From a checkpoint of a small class-conditioned spectrogram diffusion model: moe soft.
Rows from block 3 of a small class-conditioned spectrogram diffusion model, named by matrix and row number. Rows with one number within an expert belong to one neuron, the router's apart. Each number is 128 + 24 x the weight over its row's rms, rounded and kept within 0 to 255. All counts start at 0. Numbers have three digits each.
Before each expert's rows are labels from the 100 clips, of 14848 (inputs lightly noised), where the router gives the expert most weight on average: "strongest on" is what is common among them. Only what is clearly more common there than usual is listed. The data: songs of 200 made-up bird species, synthesised, often over outdoor noise. In brackets: how many of the 100.
# router: slot weights (model.blocks.3.mlp.router.weight, 8x320, trained with AdamW), inputs 0-79
# up: expert up (model.blocks.3.mlp.up, 8x160x320), inputs 0-79
# down: expert down (model.blocks.3.mlp.down, 8x320x160, transposed), outputs 0-79

# expert 6
strongest on: quiet level (60); high song (58); thin (high-pass) (38)
router.6:125114129089102125150122142140137086184156122102099120078094122087105152150157113104142140144135131130149140110094168155118121101112170123148120117140143167087129139138175113098135147132102116124110124134143120126149145200108129109118190146
up.6:141128127072201133132114143131082110126110153135127113135097128141126158122102122164121147105160094141179112103129098109123132098181100140173034113133152112137153170096091113106127131112157125137103163114121096134151139134152123145127116124
down.6:099146139057107153144131135100137149129176158115122108097131187150135108103117151157085147095125087118115143087115140112139138076144138153117105098094099138130148127082181096100142127105118133151141175138122099118113139136160136104108142142
up.7:134157112159107134120141089073099150084127110132142132145128132191157112106081124133085113115165122117130115143087133080097093151126119119118100143081115142145043109115101083099120123159165147099163140133094144125137113128162120143135136140
down.7:106118140160157121149156108108175114086112153113073148150142103130081097153089109083155125093131120146144118167115161133082136147167109132134151129146112145149133091169127076148126103083183126085107100108157064113147197138158142163132126067
up.8:146110141121150119151115146132138151113127125101111120142146107122136179136084139157137156168126144135148120122112141157118131100117072117148150113124143120111114049148072086116086133115105107097090133156135126106116113087117141125100092168
down.8:134135105151131089147156149096103151162126121141118140138082132150136091125119141108128140139126137165096152132178110126118096085098133100119152109138129112095154124102149084152105108117106135106124137095138141169140126146136119166105139091
up.9:123140143131127104109098151109138164119093130129163114143117133114120131099090154100093093147112090132157145130183144115154102182121089148136145090137110109067106114140129130099112136090093168166149096129140112156165115142141129128139110128
down.9:128123140157141196125145124119132094116099155105165129131187202164104145144166149126096148147121107121112086103108136139132141137172142134157162193131122180085127147125148111161100131069121144175149142120133106124154164144107105142096159090
up.10:137138135117107126128133108083100152188157161143130116112141108085135097122124143120155123175143108168112163139119155149142173136135134138108127129148174167061118132132146125100140140149125113082117068126124108142143096129138062119099114165
down.10:150109102153151123111158070153160070129145085093123134117102086105110145159132107137114105149116118088120126155131159176176138138105105129159161134134147158026167115125101124117108127083115115130144087124146172081114139114136103126109112128
up.11:143130134153107142100127124094142133145137197135097093116139121138187071143139120153116145121215146145134125118125113082128128151150135158128111112127129119128131145112115146146152099127097138097144149135102141126206155143148110183127104122
down.11:118128143133093135136093155163124149086071087115119116122109114133098131158120140121080125115123112102160133131121151102121146138116098146146136170143115179102107142135140100147125159136128132096116130146169115147137129126102102075101130157
up.12:144109122151107169139187092121157166126097114128112097083158127153143169110164128121134116154145119145187125160085135129153152137119157141134109128102099122118129155133142113122127144094103110099110123109132099084090120138133081132098093147
down.12:124140135176102130138106116137134130137125111152119105133127086103136118153127133102116105123108119106164162165153135118164129108131113127141154149136133091108150100096143140110115130151149118134122085094134151138152138122122083103118122080
up.13:121117105132130110143135114103132121140147150139187151147134118140169156143121144103148135082106121133108144113125123137128114145145130089116154151172144103125120162147161141117135113148129129116136167156106108134100128174138101118094147142
down.13:127145116185146100151116145108139133138056128149125113148149074117076125115132131165138127084128133136099128168126129112128121161092117141132105118134114109131114113125078157134096140168127112138122126128125138128094125130162094159145084133
up.14:119128137115101106129095160142095144111159132149159127129127147135099090158133110159107116139119152140106172134135125122160162158138148118132088146164122128079139174111111140154131111123124095086138176106143119178131113126129117167114114093
down.14:115124131120149124138137148114108127099096135134130142116134091146128135084190145129120151147114120153164148145169098085181125141110118129102123133087130159128157158141077103115117113119106146151136169116138139146172166111155113115132147123

# expert 4
strongest on: reverberation (76); text has "room" (76); text has "reverberant" (76); harsh note (45)
router.4:119150124113135131107111168104114136141094068124116124137152157157136079090105109166105130107129149114122124142164153141162119124121120137117153114106140114159163078121073143141131139177173101157139138134112135116127125143084106131112154100
up.6:121134146157125119141137141096113115153108168133140128091146088139133123152161137170101140142119123159111112167103124110174145091164191120133139138129117101156166159120136100140146133110177120093134079131098169172135109156116114111124094119
down.6:133099112122110134121116128126135140160123171100122121112111127111146157139151117097140150131133111112131100139146077125159154134089145113090150093149139105127126149129171186155124114122188135113118142130122138108148086160142151122129123097
up.7:141133121140161128128113105133135141065124139125151127143096110146116096168169147098131079135135145093159120132141103111157133135065141110163123121173124137106093107145099166085134157106102156148136138139114137120112147099133127175150123142
down.7:124128153166157189097150145119160151158142127114126131093173152090132089054141124169126142130124124093125085136170154093128135145180173131141108136108123138073106095134154148078128129184105086097126152126124125143105125084157131103110112140
up.8:114142100121132152140108085141136143116104147126155130109107148092137168154203110088139104153127149124129117125153130106096126144108131119127121138084139092141110123132100168152114098122088107105130143156120104057152109097161106108127142097
down.8:116118104122139132163169076144120154119117163177130136090121141127140117111101149153163114132140130155167167106172104102090126124138111111178087146107133087175104162140166110107143133107106139138126105129160115120098143118153104140133109132
up.9:130122108147156123118143158145149123094096124136109105116196160124111122132115105120134144134119124127204171095097120160126142108098153137166181132142108105115173127107146116150132109106171158142098095123142160100087185077151138132129121129
down.9:115139134141141095127103144092137155128156093111133112152144153158129146159131145126156158128099187127125160106132149103141144149124097121118111116142122166195116151110118115078134131152139155124156135129118137139086170179097136095131075110
up.10:134124130150110103143109098140160119126057127109119121106162103147107125143098147121145116127116144170157100112134108107157139121200112126104144130110115150090128166109132120151098122149109152111128158134155167146155110128123164116112122102
down.10:146121116120163125164139154091140074150161117103100144100155098143109101125141099146143131126120088134133135148100160146124159118143122156106101112159128118115129185142144101137115134157104156083156147158140175177140114141159115097125096169
up.11:104122107069167124117144151139114108147133153116110112138156155119124143142191095094068125138175097109108123086165139127147097137182123134175129161108122112135134120124115188109117111138169154145130114136137116075116136134147149128142144113
down.11:147138116150120133117138155082132119083179134107109132146096122108170176185127131111132151177116107100150143088118106126134123176120160162078080124096134113092115111103101121128125088186139127092125146107140131134094132133155106136128151125
up.12:128132107142098123131137121142144115134155175105125115130168124143051194143122148122107145161116146152116080135129153123133143146180141119153107130125142125117088136146133121107143151122143123153106102127141157161123120140144116093129113128
down.12:114160112152118096127132121123147105119097081107097151088088134191106098145115131164151144139127156124139133136170125135155133097090130123123132136132163106126117142111143164145109076098139110175157126089102152116123060136149172141139146128
up.13:106124119147107134112116146197148104111139069108093109158121142159125091083126148098160148131122138147150146113121128137135157141142136145131148135117124132056146124110149122113131104129080111142115063126134119118148138112112143094149119136
down.13:101161129128145131174142146169116137133121159147090149152110093122146185132149102169171134156125109095153121127102140182152145144119117131158126128162120135071128107126131127144116117134127158143115114120118138117172150124150162134142107149
up.14:139112119128100143140113146130087122163122113122174129139127130149133122181154120127144097126127181135144112098107067123163119118149127125112153123143119135090084132108194105107107139101133126082157137125136147100115155062120117090163112108
down.14:149137131154109111120101119091200124196160083128079106105127122100126129093111168144102110170141144081130127123118114142169126112100140120152104143127146130113097092104119091143128112130129087126132143120122128122139103160141163147154157152

# expert 1
strongest on: reverberation (86); text has "reverberant" (86); text has "room" (86); rich in harmonics (68)
router.1:142133121131128065088109125127105066134112078134115128165118155150149126101130107131139142077111176074128123129122134152166118147136133123107164096119129091120169071139119096105127115127145109147116111152122084120119081143132124101117135110
up.6:143135130102148149114133101132126164123127092150174137142141120111122070122171138135115108154175166110141136119164136121136136131171094110107094122153123094203123119081128088125115096166165155132146128140122135143128119125094112091139168095
down.6:117112120096091126102136160131138095116116180139122140100176151135131127085121145125159132118144150142132090128145140099069095104149147136138165171116123132215170125122127088163172134125188104139107092134129151155154113111108146101112139169
up.7:158135139142175127106140086088133161149069111148141117141129147116108160099128129105125123099118145097078162125116156135098120144078091100114150128123136133118145150146133088090157166146129119088105181128123126102116158138110136092098173105
down.7:135146148120088143121146137113145111119141119142104121123116155117159094128149145122094115120119125095124098155076153167124105093145131149154077103083122154112116135133115087165121118133138092128104136111169102124061102110135125149127138110
up.8:127126121086074183121129110113156110136101129123149149116119089085140069100141171117134126142142098099116138152118169158163140107131139114141143124139112159141153153114146127161113140176090152148117099153146149145144100131095158075157160142
down.8:131141145128163115147129117125120109147107105124122148124115139122126141136108127136170105124137068151164124119119106128140136127115131120096149138097148149106132123170088108165127112103138104133124123135119081090136100108091161140135169119
up.9:146116127126129164152127152114146110103136111106142124110166123106116077151147109112108129150127145115169127118105103092087120076087121126110134119148125218189105124133138113188093159089136132168101087138136144094152112133106091165132140142
down.9:134126108125116138120125167167197119134126134116161117100059117086143085096117118110081130117156129140137118143118143123078144102111108122136142117160107151100139155131098154098112124127102154094156128154148095081114152161110143127126175141
up.10:107140130114120156154138097149112113123182152139111131134110129110094129134105156153156121116167152167154122150195119153154146122090148138116122136145161173173135092091168142165146113148109111110100132108134124119167137183097102172147199134
down.10:150143146133121123135106157178130136118157107128099123132119124095114152116173121164115107118131159123062130139143157135151108129158113087173181131162110123131115135110192144066148115143119121171140106143136130101103142128119095130162107140
up.11:116129125098086085149136144127140154112134015106109138163164142117110122157147156143114108148169137175138166150100125128139111105102160125143144116151130113137141129160141091137112114142180130119114138130131103076097104100121115121122120157
down.11:130121125118110144127105145124092193113112125123112122149116165128126111199132127134157119134129090138084212121122124130139110157116121137124151124133105106125110121131130141116083148136123116171146092130140108131094175139137117156124111136
up.12:131151147100144120092134080118113117130145112121156143150120093122119114151131126077098115104115112153162147098124109103076133139144125119153145113143122117108120124170064132111098128139142159088152124164120131155181170105148150127133108133
down.12:134140105120086165126115085137134170127101159140094140131095132133123148104164107143119130116151137125140107122105109095079118107094139126155145152121135147125092147140163123105126116123124115104142084152133143123156112129118125196115146148
up.13:138147125112122122104113058097132160102139179140145126140154132107139075161140142161126124087094099152100130096092133156099128166119141144124123122106103136138133184118119128128139120174128165122169132116126147133118158125132154117125104171
down.13:122132135116158133144119159141060104126111107127118121107192129114086114124074108097127116092138117129117139078136087106145150103121147133132102132124119125102139112118102136147126121104111110132123116140157148167138048125158118102102126121
up.14:109117129180080132119127095121085139100093136132109124160161126149154149144085125130125113104125124060159150120120126134142114099118119135129118120119112113136112157141154139131098128166086116141113108150118121120139141090095158116113159152
down.14:126128150128117172130112136138151137108132117133143147143124065131159135095114132126101115108108086132138131122114089132138125102126151113125141132123129121167108155121115120086097115089128120134148125098146138153130098150154126135125117091

# expert 5
strongest on: low song (75); clipping (38); text has "clipped" (38)
router.5:141140113108116118108118153101090128126090132140116138164130189115174105119123115165119132111108098109138132114170077109162110122172084125083157138102149116136147115125152153121129112129150153144166076143124143113098153117120109118161127108
up.0:132118151125123145094143181141096111122118099156111114123120129176130079105143097094126128147122135173156096141136110127116130097135132149150109133145112117074139131136119120087176107135112141114096129084129128140144134160137126114100110150
down.0:123129170164115110177125129182145177139118126150078175134138113143103147120124125137144124108135119087155098149137122152134099129165144131138146092129114124092106113113130122101163118130108161086136103153174125127128143112106111161118119147
up.1:123134105113088134121115144093135097154134099109097128124141143137147130114128126163145145100099163117107120093136106139160134111117167128125135128098133128147133149085108115159123153123124089107149135132109123128167160127140118118143185100
down.1:140134131073187095157085103140135168142080122132112150102139127138125095117126139069096109121120171094152113143098108141150136131141095135103094123102132120124105117128091146163117124149130164117139126120146126116134144132097152199143143159
up.2:152123139132122089121114130110090119154091093112149112107164126105116147074114124104122132089125146093085140147134162143100121156136121111070101134090112166141127092098083101090104122094117173153123159120157138113150108184110175126123138152
down.2:112146136110125145115140081136137138158183196131088126127131147097122138146132140161127135127143110123070113128116126127118138132103163131169143163107110135162094110152139182147116154135132111116130133122117089143112092114129089138125117088
up.3:126129139129164113108146128127138124124123127124126122122140162152128103121118118122145160149127124147103133137174145120065129110080172152144153130142118138140160131124096138111147153118127144115113119132119130136132091173121139114143117126
down.3:121112095166110128169100097118132135140114134145111129142102135157131137123122156100125136149129140154126119118143125136105108165207153151130134087111121137156091100130098182102105097109168109152139090157144105155104117119133129143120118145
up.4:125126121082130086120147155124121147157100143142165123113147105146161103128132114130090164105116150135142112144135109122143116117118101126089114148153150094127132104149108152090134153118095165111138110111132108101107074149127173123107129153
down.4:134126119090090161141146116160133142126179130096129128105113057148134165151129101117120084157111132109139153208125147114119109091103109112085137118144105074164146152163124106101148116194145147131120152143145125079139136158144116147134126135
up.5:133115136126152108139144165102149117119153109094156123143131105118115125180098124121134126150117115125097129136176187136119121098159115133086193141116123078127113135145165103082107119110116158174117110105138153096144077093111130132107140106
down.5:139135138132093154119133163131104134069088119129133148144147143105166141091144148117120123112129166122166080115060144153117131147129138123149066112063136138129168146135174115109137118132150115157121104141124131124078101129091142080138152137
up.6:117126147089131107134149151128112151159131126112133121116114144147134156174138108151074155163116132164117123139171116125098154092097129118123154105142131144145130170156073126145124147075127120149140072100120121144101145117134120103126086108
down.6:137159129110159108112121137149108131142107123149110114106138172100079105109128107168107133137132138114087135159133140115114124122084086148158150122148134114142116111097170157129119145137150182172113108118099101165111126115124085124105071149
up.7:115129114180106133164175133067109130120081089141177106127139089127111092122117106125103113140105101131145158158075154121117143111121109107097136127164153099129127148130150164126146112119066110110092089139142111120095095125081110111120180132
down.7:116101138181147125089123141144155133103161127105100131136129129108108132099112115113127127143152135138100113105100095136162129110115103114159114158176128111135122159119092159144153148112135103100162142144149106127109086125133170092105124124
up.8:147123123164108109135114107120116095142129140111149125078102123147095154112095125141130120148123138132077103129124091134139135135073115118160094129096131086077153100123116142169126133125150077136133118125140138155135139130091141109124112185
down.8:115138120077115122098131155129139097135102143150127113158084070108188122082138148129121138133112132120079132110089195153116123150093153128078115124118131166148127181085154145075125115086102121114128109127129158165123122166137119132129117123